Rows from block 2 of a small self-supervised image encoder, named by matrix and row number. Rows with one number belong to one neuron. Each number is 128 + 32 x the weight over its row's rms, rounded and kept within 0 to 255. All counts start at 0. Numbers have three digits each.
After each neuron's rows are labels from the 100 images, of 14848, where the neuron reaches its highest value: "patch colour" is the nearest of a few named colours to the mean colour under the peak. Only what is clearly more common there than usual is listed. The data: made-up road signs on poles.
# fc1: MLP up (model.blocks.2.mlp.fc1.weight, 1024x256), inputs 128-255
# fc2: MLP down (model.blocks.2.mlp.fc2.weight, 256x1024, transposed), outputs 128-255

fc1.521:107161184170179183118151131100138076118097107039150152175115121154173110157136178148145158098120152111105072114070145068093161106099162120149133128135099130147162140087157103169154059099141158112142147119125156126143153098117152142117071112152142188116126130059100173126127089088125106156129107060126174139095130155166081086161143069118150056119196090117108159125118100145173139106132
fc2.521:213157075120092135121023161134137154087221110139077063072087072117116102146125099132151047137136124136135121096173109136112078152142122116150139086075156171137145125158158132128071173139152067134129123194135169167096149098110099116147146099132135126089151142100126089101140178172042144151099097146136097097150130109139152121166131156101127134091138116087212175227134103124161100122141
patch colour: black

fc1.637:121165122075123196031142100137217113177080199097115123099131079095081099066129167158149066180138124106127234109166193157117112137107128102114119130175098125153197164153133128080167142119123098167099145145060084121077134102124099100176148123122139135131119102093126141091192095150000126108146103145145136155118140156153146128154131142140184093167102125116146144093105152155114103117134
fc2.637:132136169126165092110192123078236100087203098116109164115132120122151163098145106125083178155161145130112164138145186174128168122117123158120140095123146131089097151102148109159173108113128126123121148166143169179110127119167088108152125129140128158161139094135092140145148150109149077067123139228122130117111159131141144118060121162054149091123152114089178098128146131086102116115093
patch colour: white; pink

fc1.120:166107113131097103093101139141149122086190159133105122103135128142166130147112096117147101116112212125127096118142051129133124082107109077170068145127125165119122135112130160159100230109255141164103141152151140108154100112130128170120163088151133118142113105132074151091064127164091121146090113068131135098102134119080150098077142170134129122164121128123180097195110101136119140170101
fc2.120:155100194118129133127092124137132085161077157153160093102148110182142156120114147121105130139158204154125151127153023083175127102138139146102150105188144139105085101150143161150116144068132085114079102140138161116166174096171128097128127130127085125176137106127123134043170176120153121134122186149123110133127130111050121166087151119132154201130134116086202068139083112154123120085141
patch colour: yellow

fc1.449:194130160075161124151087149156074169145161185124130128109144098091085117133003114120117124149091091156162107111238153097097057119124123167151120142101138129158113114160137189131118167148180103132123138130133120140120117139110137096117135149111187137118125097154070170114198141131098088054180129176137176131110141133157121161144131176142139134160117174076163058154132121181120103108170
fc2.449:100130137169157150106113099117146120132077098147128134166136125194126106116200151121134104118156187143108142114000110132172164109135124142154115081118125128115157135121153080173165103077033167120149142106117115117173164184143126120128163144107137119117119138138192103133162120110120161200162189108135143139161110149128088061143146113122082131159147143212128196141150113113122109121127
patch colour: green; black

fc1.181:137097139153164122114128135135119115126091124102159130157134095139129114139173131105135114122162128087147255100133120222158145121175123103118126135100053139110198179095078166084123144128105142131127094162076107091107082080094192112142083144140117087136114136113096096115238141162088140128128138141134172096126154107077137150157093176120177134102089062150087153120114165100106143111127
fc2.181:162130097121095109149153077131191087119127130112124097118082157142114122139104107184126103153151110091100083131109110084139086139137125129183139038078141166123110118219086108075077158131145121118169175121171112154136117133129134080073164029124118143218152108163130134098146157150160079106171083122182069172137078125127167064101126131178171054158098154120199127117172165166117149085129
patch colour: white

fc1.88:089160255134035128173126165134145127146150138096129094142154147141098129178108152122122072134121121092155111110102081109140127133126107095110134102153114126135071135186169150172128019119126117113171105129179119139201160143014126086130158157127146114090111099145133177135057107133143159117128133128115154096127116137151083037103131087190222154153119093091153047114102124099096103117114
fc2.88:149136059165098146092116082144105107149073147139177123127113131162143094133161108139137094162074103117146094123122094169136108067181154114130142110168107159214138084095144182129134120123076168122172133131144089070109117104125104154126140127103128154130152164133115140132125157117128154166117227139116149120048098125170095249136132106064096162138120217108090184130167074130121118097140
patch colour: black

fc1.490:161152092103156135041144107120228116136080082108139103132101137129144095105113144130137162134103120095132125132120128108130124114139131118120114071090135136126131254154085135124139130101153139115114148152119129130081126142149113089243102115144136130110149104089079107198109097143055139103126068145141108139120136137149123131122117141191171103116099102144149140100109116128148160036130
fc2.490:126115116140154172153125130134133088118132102152117138154100117142149107099135171121141140200134096183123211120142135206112148134117144125131123114150133124112152183118109110163145121112096128130095119102061115044168124147185109123201125138132142130160187095152104143160123165149175067134126136130113119120086149157153135189109145186125130113160121143113116164150105083116114110114110
patch colour: white

fc1.157:094160117043123131164123136130155138139108119085179135114167123172125125092124147173145198157094089133108038138126200161102154154094085108149077096111139164072159131163134117139189060108099069139139124096139141136152169104131096143194132088132122152138119100095150139096096115141104126082136086147205132165133167193161104082121107098115151107157115121180110085124062125096118198072120
fc2.157:165142120149064055144172113152105124110141111121117153093174124152173170138158133130120114106107140202139172166158182127155055133159145107124164185114086118160084197130202123105115150139079096125113105165120156170146132087113178135114092088136134099134133150112088093099101190143105102089094087120134113128102082149090140181101133159073157133111116158131134127111143084142073129165143
patch colour: purple

fc1.32:102127175154114158019125131132161149144118123070138127146137128116115112126133144124131163176196108169170101106128142077120080151105130121117124147167117173105119223179143151152169107095119142113138151148143114131063182130093139116195130115208156147122123094133069140126158156180027112135144113128127170163100143121144140139152145194124156127136060134121174145125079136199169107058171
fc2.32:097109197074142143089159114098171102179167150098181134096128179110114147141136132171114128047120132100120057142077146068165124145125132071113137199134110133108088087117111131120112132165176150124174175155105115185159154119102168085091130098131123094115123169112122181111175115111152149096118152131167153118115102072102148117132142077127156182092138134163065083131166124172136144148129
patch colour: white

fc1.368:168096158176177142120097158110203125160175139095183176124136098143089136146156161137078180101117103110123189145149135138173134116103165081156128161157121135132091134185157149119129142118102127091177099131153133118040109064125123138129040111110112147108173146115150146119120149076056093156113125150097178092181156113130131073073138139161116136129095102103124114155171160032163129158173
fc2.368:122147112126154158109194070153124165150146136132118101107146082154139190106105143138154101151164174064125140139111123134124134162189111151108113133106168110159218167175077146151172108143147119093103177137145101077218131133120110198133140131097130092145113145103165122105131092110169145134144064129162090119069107130186111232143138126033109129106162132115110119105105091196114113114131
patch colour: red

fc1.555:115115111138186138076122111092111113143101103043136143137084132160103106097098140177182183114121116139120113147112193146144121096099123152154106089110120101141158151135112146159171136132143161143083098117115148120131121143105121166137055118147167114151149127000141125141116119084108106059132115101134216131144159130146092124141154176189192131107144129195118110154138090126151174123158
fc2.555:129146146138106119161120077140130146149156113110102140153112146142125114101164047139170092147095091228132087074136173098065126122146098124099137110140115153125056143123112104133115130113160139129145158110116135151092142116146170161114116115122156172092192113143132194132129181118164081143148174114115064112083094119099155107124104224171094075070108147152155100207174148112127143130128
patch colour: purple; red

fc1.466:144115102148160160165159107116149119151127158110131204144123090068129031181098159170132140121152118087116100138149092124049201126057125138139077124090133117117125116185104135154046105153131179109154142159126133086177034142066103159107109100139118145093210131137109101123073178123123129118109117163110152093130127146124096139109144092151125100059144119136127171120137082105169120146232
fc2.466:195104098104132155168120107103110135135164150122122085063141116186129127143159148155155104096121110131105143181109152119191088125083138117108133189142080173127120118112123141159085153191130112145101152077151170133127100158099170136125132083085139125145099118165133157073086225128133129137155126086116195125116113074105113142171118133145173113133136116126150138153155130175150091157138
patch colour: blue

fc1.557:160174166093121106091104120078111148156136149110120161148144082125168100154130127088141116155172161164080152133141154138121125199112117123116122170067126109150163109112109122125136171105138116087135111120150158106155142133119106165094137122164160148140121089114144134116144137155088133118068110162098112159197161126070099163121112118116044098124151092156142091128134080127165204172162
fc2.557:140135131124143153165159226116095118096092087111168145134014111102173155133094104142111141063103168150097133137105177158172130159091151097110093163137153120133169135096145148095116116138120146112083087174116133157153091077129121129086107142113106147149148175124106059127162088157070161104074135064135112128092155128131162160157151127092161090123148137172150118121166112095152107126119
patch colour: red

fc1.350:168155175187131083139113130143089149108134178100080104145121141131105061093058083116130140072096187081135142113084082113117156165129141093173100126046111104100164093110149156135129114119101161139161135118196110109179092131107164170095131116134168105187157080045080113117119121157111109172105079131120146109095140144049098109149128108128135047069151137163125057160131081133151169165147
fc2.350:138129131123118181062179168155134135127124097135135170139116105129192092126161105144101111134110110167142133075102147155081155130052165158098103164114102128161126158131117108142186095202133158113128112213110158142115134108093103087134142169128071164048106123159116106110137091125103128109083191139112179124106169172126129115140150103115097103158101121139101127134136112158110116122122
patch colour: brown

fc1.303:141184118092082107136097084129134114060069126130111082140165099075092116102078117101105137109072136141160108115168122204126127103137137110123117116106159116100121121112206132108099100114195140145081111124168166054215106122115167170139138085191136186090157136159083178090134137090150189146140071157150144182153153156137102126103187136102148117081132114134140139126106124131100073110143
fc2.303:160124140101142140096115172112088134173131135109118160182170154165087195153148162137126187137111137164129108152118089158166134073137096116119148135145094120121126135153106097155155133154167195104169172142119076156116118172120122084144086151071118186136153131117134161118127158142098073118146131107113127127108133088152116161182126182124185101105154172060084166198174100118140141145130
patch colour: green

fc1.403:106129123094083107103117107119129097111120088128130140124129132127167132110185156144161101103175162119108119165113126133172170100159093109149155099151122111131127095113128128158151173048125161086140136110119149145145117093145112117102093066154148112178095103095127092000114149144075159143054153062107115134168130096060145113095173120146105139098157124216171186133128164124130138141126
fc2.403:147118097111177170105108150110058137148076083130139144122084122057196135135085134130129107164109176150108118053173151145073111096105126084130127106138125127103061127164121138143203132174181094101143158150109108138170117146130102094152146139108131131120161195116123163027096140124081094096124158154151148131126163148120108148080163152168118135128160108107112126144159135145154125195126
patch colour: red

fc1.200:058125207136120123090134142143101110093148166134148172152160133129041145213128129118146135103154139163150074132109099117145149134119121139163055123103143126128093138141122130093081102109132112100123131078144182074184108077120162127114129082173162145186164024107074140148083204162118138178116080092107144157092105156110088123125184070138184074131091177120087118173132111109158165137157
fc2.200:190095141129119119129191124116094177162116142134153107107150079096145185116143092087124128128158132047146099129112108092122084101153127157130124114117137117130149133171163098102115141116109163143171121116134072147106136108100103127147121123131137151146140120191186117172145165133083135120099141040132126129126116139175127171147121086173121112151116145158132156130168171050168150101136
patch colour: grey

fc1.304:130160164069140199160123123181144130154102138107140127145077116085164122167101163133149136166193112101147150106070132153105209118124080144135142159133073158118163141211157121122129107153115116072126174092107097165120187141084118106134150131136107068066110105117161168090160138215105045173119131144119146162103134051117132094178113133180157179148102085123176158117136105165195087068143
fc2.304:095063168171141077125128124088107149098096090091062122195145098127133137078165110160085124137069124169102123125124152133134096146160176090126105062186166149101050163158121159114115119116160149172121072138130141075089174107131096147136102137148140116131149144065103135154137087089100173117133149126103041069143141145129195158107086153174106144153161137169146109166136142075128175171127
patch colour: green

fc1.117:041133070123114105173129103139051146097116168102139085147155113114133144129141111135205141126133141173111159102120117111141057128165132085126098199108133172180159099153119113120128097119118142105113134129143150164098116126101125145171142141102168139146139088075099142149127128157137176152139121114112186131105128178121155098098173189126185133127139088155145109127104153158137131084151
fc2.117:172130124145089099151116120164177143131129151124135130152113165144150156127148119080085085099091124127130135145094110127175137119105050097096144140139093132144119072099125099062140131164150141132128149136129067123073130108141162096100138126121128147088105161103155158117146151110113108156165144108212135072201138189116126118112053142089130134125126113171099128167187124101137148155128
patch colour: white

fc1.598:097158079083129146079119116147144122144096149129165124118124129143085111107133149128128247134103121098141117134175138174118133164123000100087098063117160111097120195120121125141131188110139129114131106135106161145132120113145128125225117094121114132160139125146112103120143142187102134106140107106199095142061149153155130193149131211101107095112114161124132173106054079153146167043114
fc2.598:114087108172117147158142176140173152110125096128162150152147103135157100099121146080123178136137160125158222104177172102127139144160117097137150136125118164112076162093168137160100135130128095115092077136160089087156077126108161163131050121127150165107105144121090075160122180140119116235112103127137126121138113109146141209122132108088154113107124095125113129123146107131099067095125
patch colour: white; pink

fc1.248:150152145094169145144130167157128186226120137065077149081165068068128120093117104113131113129118139111138109164139141100173158109143120161099112124182146181161129145121127151122115124121111081114166118132036122123160152094124109186134091151152115115113172131112104081133064137085132108223098130095129165062139225129115115164172141121110162136101130104121137049114131113120092064124116
fc2.248:077132157139119144106144120141145102070073177231189170201112136140147153171113182106084131151170095098082143142086111101151129089118094117111143122138135056125119125138183102107175144138100192121153125188209093155122140179108126099119139170122095147105161078118165099110129069146100117089116087179101131145099100113229141081084102118149118128183081184127078125060139121123167082138131
patch colour: black

fc1.745:053112139097142139130113126116139121089067134121107121155117113158124105162082150157123132147128091163107128127128255116095109221122098163075104111108100105141118130125121102128056048133073108140141108106121153135174144135129131130123101135077125125193149099140140124165053074141085145133115111158102134146170108127135113107188129111128122078134182140144077123085129125126131130137128
fc2.745:087136191135153158137084095132141121163055117145143111164182126099044093152083136131150156164136123142102167099168227033121129150111111198133141127114136120128163111133117105185115140130047052076133145064134169137174164158116135103128141175085134100164134132124133104144159071123125180091179102205124131167148122156239107071211092084116101079116133119118115190110140136109147124123143
patch colour: purple

fc1.151:089129116135136057158172141087175137163124089127137118175183115069063181120128222182132112137097111107137140083091118143108134142170108105068077125179147085081112139091117117100119084172151189164097100124187132114113145134102167142127074074067102120157129136143103194133158108167133157159105161101121121108146140047100114115166158199130127087167164092151123138154133161148137103131223
fc2.151:159114138216121067074146101135110204194092144109092077091140128122098115098072148136138115133056116137099131175114105069138114177123127168062165150101106150175163122135092108154085107140104092180205131082090108132189109197102119166140115160186175106099124166115108106115130128165160138083164137148131162144127112193116138157147071105141174157122140156121124158144150143149095155122121
patch colour: grey

fc1.4:113131127210162156117089118096141129123154090128164096132154163151129068138147187050098108142173137126152119075093123163115058126182128100116123120098095148164112111098093133110171119138118252128192125108137073126128163088136151161138086166098174134162068123088084103129173142116108136079169175151127062198116076110066155138110168137118071119087141110134137133118103183139179163132193
fc2.4:153136141113187112206116160127127084104091115127123162139121144147124144143150106141139154114186070137125117137133110090159179119094103172201158087110225134090148123151167109127149107074114085134118110148161161107134074122138122081077162120171069115074196111141154135107122108166131079149115092158152168142129131129158075114077090118120123114204040115113120152100102117122109136112068
patch colour: grey

fc1.164:046105143140058083164107153142101096121096118117121121149148110074197123165102105137147122101110170084150137122150134112128119112139145117175138180074108093124100091140117147114049082119088137146131187129151152079173118089107128173114123075121148120136110128077088146050164121097120133131162142139123161134180168150086122091119159110095083145111253091180134118131147107127132127166184
fc2.164:121138150143121107150103149142172157166181173139107159118144108139157171092121123121097101129096137176155176107192097176157165139129169146126149129146167109044146189112178150170164145114137175116101140164120101043090179104147167114186130110111121112119126099141114139119138127130068067137145089111155150119074130122173102185106101175109151110099127142065128132159132116092114101002108
patch colour: brown

fc1.196:118123159140145155152099090135094086111148103024169165145199107139126113130117169126137188124098111093124112077062121102132125123138114122088160116131161120117185101119156141154133105151142133138166094140190168121136206111051136109089035169127148142122147145084093153115168119184134090102115158152114210090100162094117117072127183104197193098100162096123124125123127106133137135126152
fc2.196:173110117100078138084125148162162124152148122119093111113051086179135136129161105122159108102090146140121105142110163107128136128113119149133088151111115138056134154069069088119094119158194145122111131095094151139075106127176156163180105105147144077102102151085189191124124161137168076154129176138130096087116117121126179154121124156042109154097144133131146114189157140082141127181107
patch colour: red; blue

fc1.410:131141109125161068086075149163117152102109100111083193113161149071117146116130118108118147098165116148167092165153142135152176122136107126089124110139131123115153123115137114129217083171124115137164147116135119120145165060090209183140049087097142059126065134171102126111159068110088162124088075130112226138115169074085111152162128157132112138150143129142122099133093078109107151121217
fc2.410:134050119137108123152126113079132062189151107115116099074157126157121115154134145170150150148127114143088097154072136093115093157097128107092143146153043132118119137116105114150084141130131124141093116072100135098120109202070076159101127146144138103118129107077160167127103179088123112169182147097137173091133136132170194160148117123184168122178130155149157166154140083118191140117119
patch colour: blue

fc1.442:125138177168157152078131107131150130135110110108179124131129079172107106173144152130146104140116081164124073114140112101144101117139138122131113121145142146139095255183107138130164146112164133139154139136108129159138156129129130127180094130178102137154152117112129134182136135121146138143131100150111124134071134117155116098147169164192181108160047090132156107140047117161155144000125
fc2.442:141076118079131146114137123143160111133138148129121145168144141118134116084187110074110156151126103163117237137124139183087141123117151175112139101105134148087129190118131128154124123126072127162109115149075023060120103135106117113205132124126121153087132122174138142164107161140116082115112194136142161121184126216175137133121067137128117101141108132090136159163145122114139108155138
patch colour: white

fc1.57:083136165111124153102151079151157170163096155110108134100124157163122114105136189137115111127058106134147162128105104177043218123140112166125101094047099138137160137113157149142134126175154082113152134171147132113143114070052111119139131106163171167108086142138087143118086129074113151136112130087151123099158153075119143163093151102134113109126133109122096124179121072080113090122139
fc2.57:132166085163101149173077115201131101105112112161141099138144147138134097145047155107162122095097135117145119155149182127096082172150108156088141148073124091159148092131098099104094153158155090106119097115156138098155124132133116159119059138071136063170129119150144157104099125167145151105146083127148099098131142149133197084149177178122105131163127200147146144130129077207183111139153
patch colour: pink

fc1.325:143141118147126136126118138106146121155102112117144118168091122125135163090137132076081112141113112154159083166077085153170055119100143131206051128179155155166108127103099143080189103003171150198100116104122118160163151131117083118135116216168124165080077061116141120121170184124136162125122125080136097110152102122121122163110160114153095078183102109118137109102111191140107114132180
fc2.325:075097103145148132163119074096154175100152104141094101091120117132096061139125115147147087119094149115136153119108207155066141181108140185181131091160117136165129119179120123111070084119126059108167150112112121108130112161133080129107097163151167143146156158167133163124170014136118133064185160180147084152116132186104150124171146129156116120122126078174176148126144058101164122105141
patch colour: yellow

fc1.524:183066149068134149143155118146109083109105126111142129158131139068156084132113140151175144111133123116133036136076140146125167193104137127136108133104115128142105083116103096196087116107138112164154160144136171137127136135159140180145073079168182095175119134096133117099117177109055146153064069054105122139135103127087164132068181134103061082181167132138110114151106164088162153143174
fc2.524:161217110097085150094074150133130109102152089123129102140137084181139145157094119140125084118096147087127195115096121180084135156117110096135146080120156153141127139165163147126123139126142092149147108149148145139104100079074131115144181109126100145137165175121131038108148094143096198139082131165176152118146192139178109079205082091109111120144102137117158207117076122176175093155120
patch colour: brown

fc1.158:131130095160126122119181142077178176146145166128116175115142120131128051073052184085158085062141125108169107098123142132182075128137103148143124134152167181164170137128152214120097082140109195160158138126152119132106142144109175192129033129141176087143167157114083128122164133137104136143087170096144121119127100119090150117159163150132117065190130131135129126126097146173121121109146
fc2.158:164134093163071093169070149193116088158144123135106037133095119179148167144110074144164122158066150130109116072114125078088098164133110067100130138156107111066097127188118086127108164084161088137146094115120179141125082130119095161134186112098113148085122153137128127062156164135085106128154091147148119125154134137171204143088074143147167156144162174147186135110154093105165085130122
patch colour: brown

fc1.309:068188125103137143123128136140089149144139085131152128112148178170138133151132056155153073089149234154136125117097139097097139132105116110169136170159119190132089154094109127152186132107171086095069151113090103079255157130123119113127125136157113183100112135132085134131134149146139121143139114098106109131093102143086096133092167132084135086135195123255143152122153105131113096157110
fc2.309:140149146112125120131130100098136115134101090110105195132143098120133150097145157157102131172130143101179152188142085078235182131151089122061119142146132061124126165097129094121114129127126115140100128112168065113235172158099136119131142118129134127097112113147191128126126131107159214156137125183104145131146133094162103159165104082124137187120118061076154116109170142141170193082123
patch colour: brown

fc1.1:096148137145096169090166163092089109125108102145108151168167144185100138153119074095117097093124218119123107122072082155124095124097115125127185146159145122166147136133111130083162099134107129120130140133061117097213157095091130129105068155183072128084100127135126103140153175105117132119121135067098136087123154153117089060108204120143150076155154150255143142156122106110106185163121
fc2.1:100172177110157129131131080123157181134134069117149182120119068130140113134138166109176077160125165123137165161108078123180171155101113101066117088086111106109116165091129092152157125062150079088080126087109076125204165154149183108177161121133126124017106143110171140124075151142174091144127124194102123156107130125106110091132097125080124188177096081099117142133174156156118162100134
patch colour: brown

fc1.752:144131126088101117146138112119125194171071215123160198075159143115107129117156118109137075190110117133119128156139108127129126139143093145136084170155162173155126136153080150112166167118245109099040172086140136120169059087105069143131122122180134152117077072135143116150139168107113129070158149167120141113132138139063155139126121142134124133101113134134145085089108111115128195132135
fc2.752:094138135135193072141094095108089107116156107130118082118121104200117148102089112147162100160132157141115151109066162124116113108139123109063178069076166141164179156181120081085140130101074119133154100127135064114230124132143112093166098119073110109122106133095137101102121164181176142134098142166141147110125105136104139126139134098123123174157151183166077141157151093182102124160148
patch colour: green

fc1.406:169122180141139128089139133125075179120174136114106164097149130157109119140104141133139158105201131135102103145113058131169121147134096127137160181107116185133105130131162222107149114158151125117072133188155107099140155082114158135154109112134219112126141104152099158134121155150095126075141134134129106124134091085027159138039100141107120102124151100134092086080093067083152137121145
fc2.406:169151137068109167163106125171122076157149062073144129206113101122172174156136099153120105155132126146137114066168107144138124156115154082114126156124159107174138148129074111105137102053154112047181079074181095151185102084103111124135113143191129125116163227134135151124153132138118087147080100167155131144125123172151091122164186131106155142111070138103156096110118118128122122136115
patch colour: red

fc1.261:068113116164116152085110120100128138140080129002112120128105063128138148118177112114114144129103197146147167147114130162158134140101125079100143124116109122116134111101149146149157097093121141121104132137152180126149097064071122156103090125159126089115132119070108122026096110113078119164167119122121177069203139146129093110114120150150105150110115112197177206122109086060166105154178
fc2.261:134124159096116105143126159119144127156198154130127118122117088168112122066111108161135108133146095152156122091206141145119117127079114138113099136129160111141151167131137130202112115139097123148121085169101053088124152119124128136146156122116139128131099152149136187143119149094133072112148107163127175115141119141211147209117102074112142127101126141044098114159223150106167113041120
patch colour: black

fc1.514:091106130075142151110077098096063160120089135147138135137104101083156097158068105134124131141124085227147139102154255114103111219149086154116082144101108134131116143159143124128101099134162098187160119151115149123182145119113151091121160145131157130141141121141112120147155084134054125112184076179097139148126134136149125119115163144124114080135162109107097100097123105136146160105140
fc2.514:095106211140158165131113155117113200173080111154140124123154112064137110125072125104113133164109123150122137053164173064107114203123129203149146086131153122100120127156129115142154126124102022129192141127128184168202159190074126118149151144121137122080144185115152114128118137137128128118192114210142106179194151186200102077106106127158138119120108093096147146094130144126153161122139
patch colour: blue

fc1.40:112116157145123132108134069169168107161141150127123104188130099128119097143147149112092067169139086147181184139111174135099137145111133170116132149096044164170138141135080124106117126166139099168091141122108112167131136154068138122157178190106141090093124123150100165144183104140100123113143037161137127115115086112167155099208109113135118102175069128116119164142112110093189130096149
fc2.40:105143114059128058112150118115166139124108130120111104032109140094154187096086085117151111098140147122127085109133114127135146066164077081140132091192143113110102108145159134184207147116118166113126224150122143168109115096147098130127156099157122134133142067112111136054140113136133127050117138155117129139111159151102120143043154142117132164098144122137165072143139142156065095161141
patch colour: pink

fc1.78:042125166116209148060140145121211174118079169104119167171130072148123129179146113148136064173174143171069221106114204148122153108092098144166152165142129137146153167137071123135140146110119087102158116109077156100123151133114089111139122140092149140144118149068123188116127155083148123097124153123139165174174148134117093101134155136121164109155107155231089136117078159145123139157140
fc2.78:177170123117146094144145146113209077125124126143156121112105147115147174140100116160085188127117163204125172189137115109141127106089121126146155131084148106093166168072185078090126110149126141160147126158155116145121164092114122084108149098122099137161152046126086101058132070112125125090153043208167133137193150142068115096108120112104103093111124116164121145083121117129102160114144
patch colour: purple

fc1.218:116177138036110085143145078163087155066055138099125083195115127099146038086144119113100113108112097152193122194132205104181068130089118180173086135068131136107146143115211112096158111093120095137101137108141140131142140093133152109146157117174131187078112129134079105119150125122094123134123111070133139103190144132098115163162129133124116091127121113128112114148115078093094060101129
fc2.218:157111109120148148117126194172084139157143133088132102141168132165119205093121135166074156147089142139123096083154165133133154174134125171092120199167142091107106156133103110151117119150105115125205075151136141156116151184081089172148109116107153104117104184119171127116061096134136132072150151152131131217112099123114102157135116126138163151080137106100135119106123086179157158134114
patch colour: blue

fc1.312:120117141102103102115136143154106121155092131117130162121148128156189132152124110124138099127115161074102100084117110143143150113080097094163128142153150155119126122102118138160161199048217162134114102142121141140161094109122126121123139037184151135132134124100104084029082131168051111137087167098116148102144152128061149120102204171130104117109142126201183177147102103181131161114165
fc2.312:091076112127165170131059088091072146164043134146128088166147118055225065139096114122114131153113168146150203074172173107104119099144148125168116124078103143149064125180124157154106122130100048112144147197126124142205142134133104077136143129127100140140126170120172134054090134129106105111122141198143125144185172138157102148139113131132095122101128040131152098102126127132109153127128
patch colour: yellow

fc1.664:140120131140118128097164144118108152126196124062129185107133112154078092129163075130194144116116094124105108124130121108120173118119124128159156091193146132146133141164143167148164142101097121180190086179143089200151098143135144088150110129095123125143171105143133091134121066137124161151130146048127141079103171090108180166082141062128147118185132090109101166129137159117056140138147
fc2.664:120141124049124158153165118131108079143142054137131176154148109080185199141086145164154078156159132137109112043103136168106105141109099125138133134064163110119164125178112121121160162137146156041141149121140112163178126122102130119132166145166119108117131168100138105059098146151100118137091092176135094163100109157148103127141149129164099149100133108106146057101075125189142109115127
patch colour: red

fc1.213:163180083171174148112132107123107140179150098063196215159043124138123122129123109155077173123116147154103138102114096198083143091110146106171113144154129111163121129091136144168135100090140108122108161109118138050149139105063107099102077156126140230107187117100144169116156133097142086167130107071094173126145169109154119222163170165163133085167134070142117132149162114110177110150163
fc2.213:136159124126117098138152104126152143112155149151082100048157119141126177143084142137166083145159165114120089108094110050141100172178142130202122072125138136123180126237082043142142121137160086092122170080189120134145111130196142124145150082076146140164092132124159176073135164138181088081165126128133053105096108137067130089101159158139103167131103130118171080096140101158121151103110
patch colour: red

fc1.455:134191102152127081088054103119164183139136122121101166105148083159102063137100150146118070140137156160135118157121117174100064109077117106128133114089116074044151144096180176170151138120143134107094139118109150117134119207099158166155089156150131162150126113174171051139118151134147101083114091109125138161109114125113173114106155145138098084126137136161096092132123126160166080161133
fc2.455:070134073133114161065073138150100159062132108163129147170100187113165107086099130170150119086081129110169137040146181137082157160164104133108110134123121138114130084097114129036091125168145094134133083121145106056130137154158098133113109114120124127105162169163098136127122086146103179139136130116192063103178189164093144148156156159066065130116109103166111152113141171148098142145129
patch colour: pink; white

fc1.36:146110105166113192100125146172130121115136141131082103092103075140081088122164105136027105166083147135137136151166144146092105110101127104168120117158110129114143151170146194180081144099145153134118142130142157046121136092074088152142123175169160066123147117132145179117094105088128161134151114127109119129145092227137114146105154146186128085162134086141169127140121087121192148132124
fc2.36:154163144161128124136097141149140150096112106140129051120171062120129145110081126078139136119182180091127141139147161124084066138160090165087109152125116064164132088051177119151154126156152092123086116177108181126151106129168106130136086146142130102138148129131161122109143070164122136126147099060115072086087172102139131149118192175106165120071152150116138106155114125100135083099117
patch colour: yellow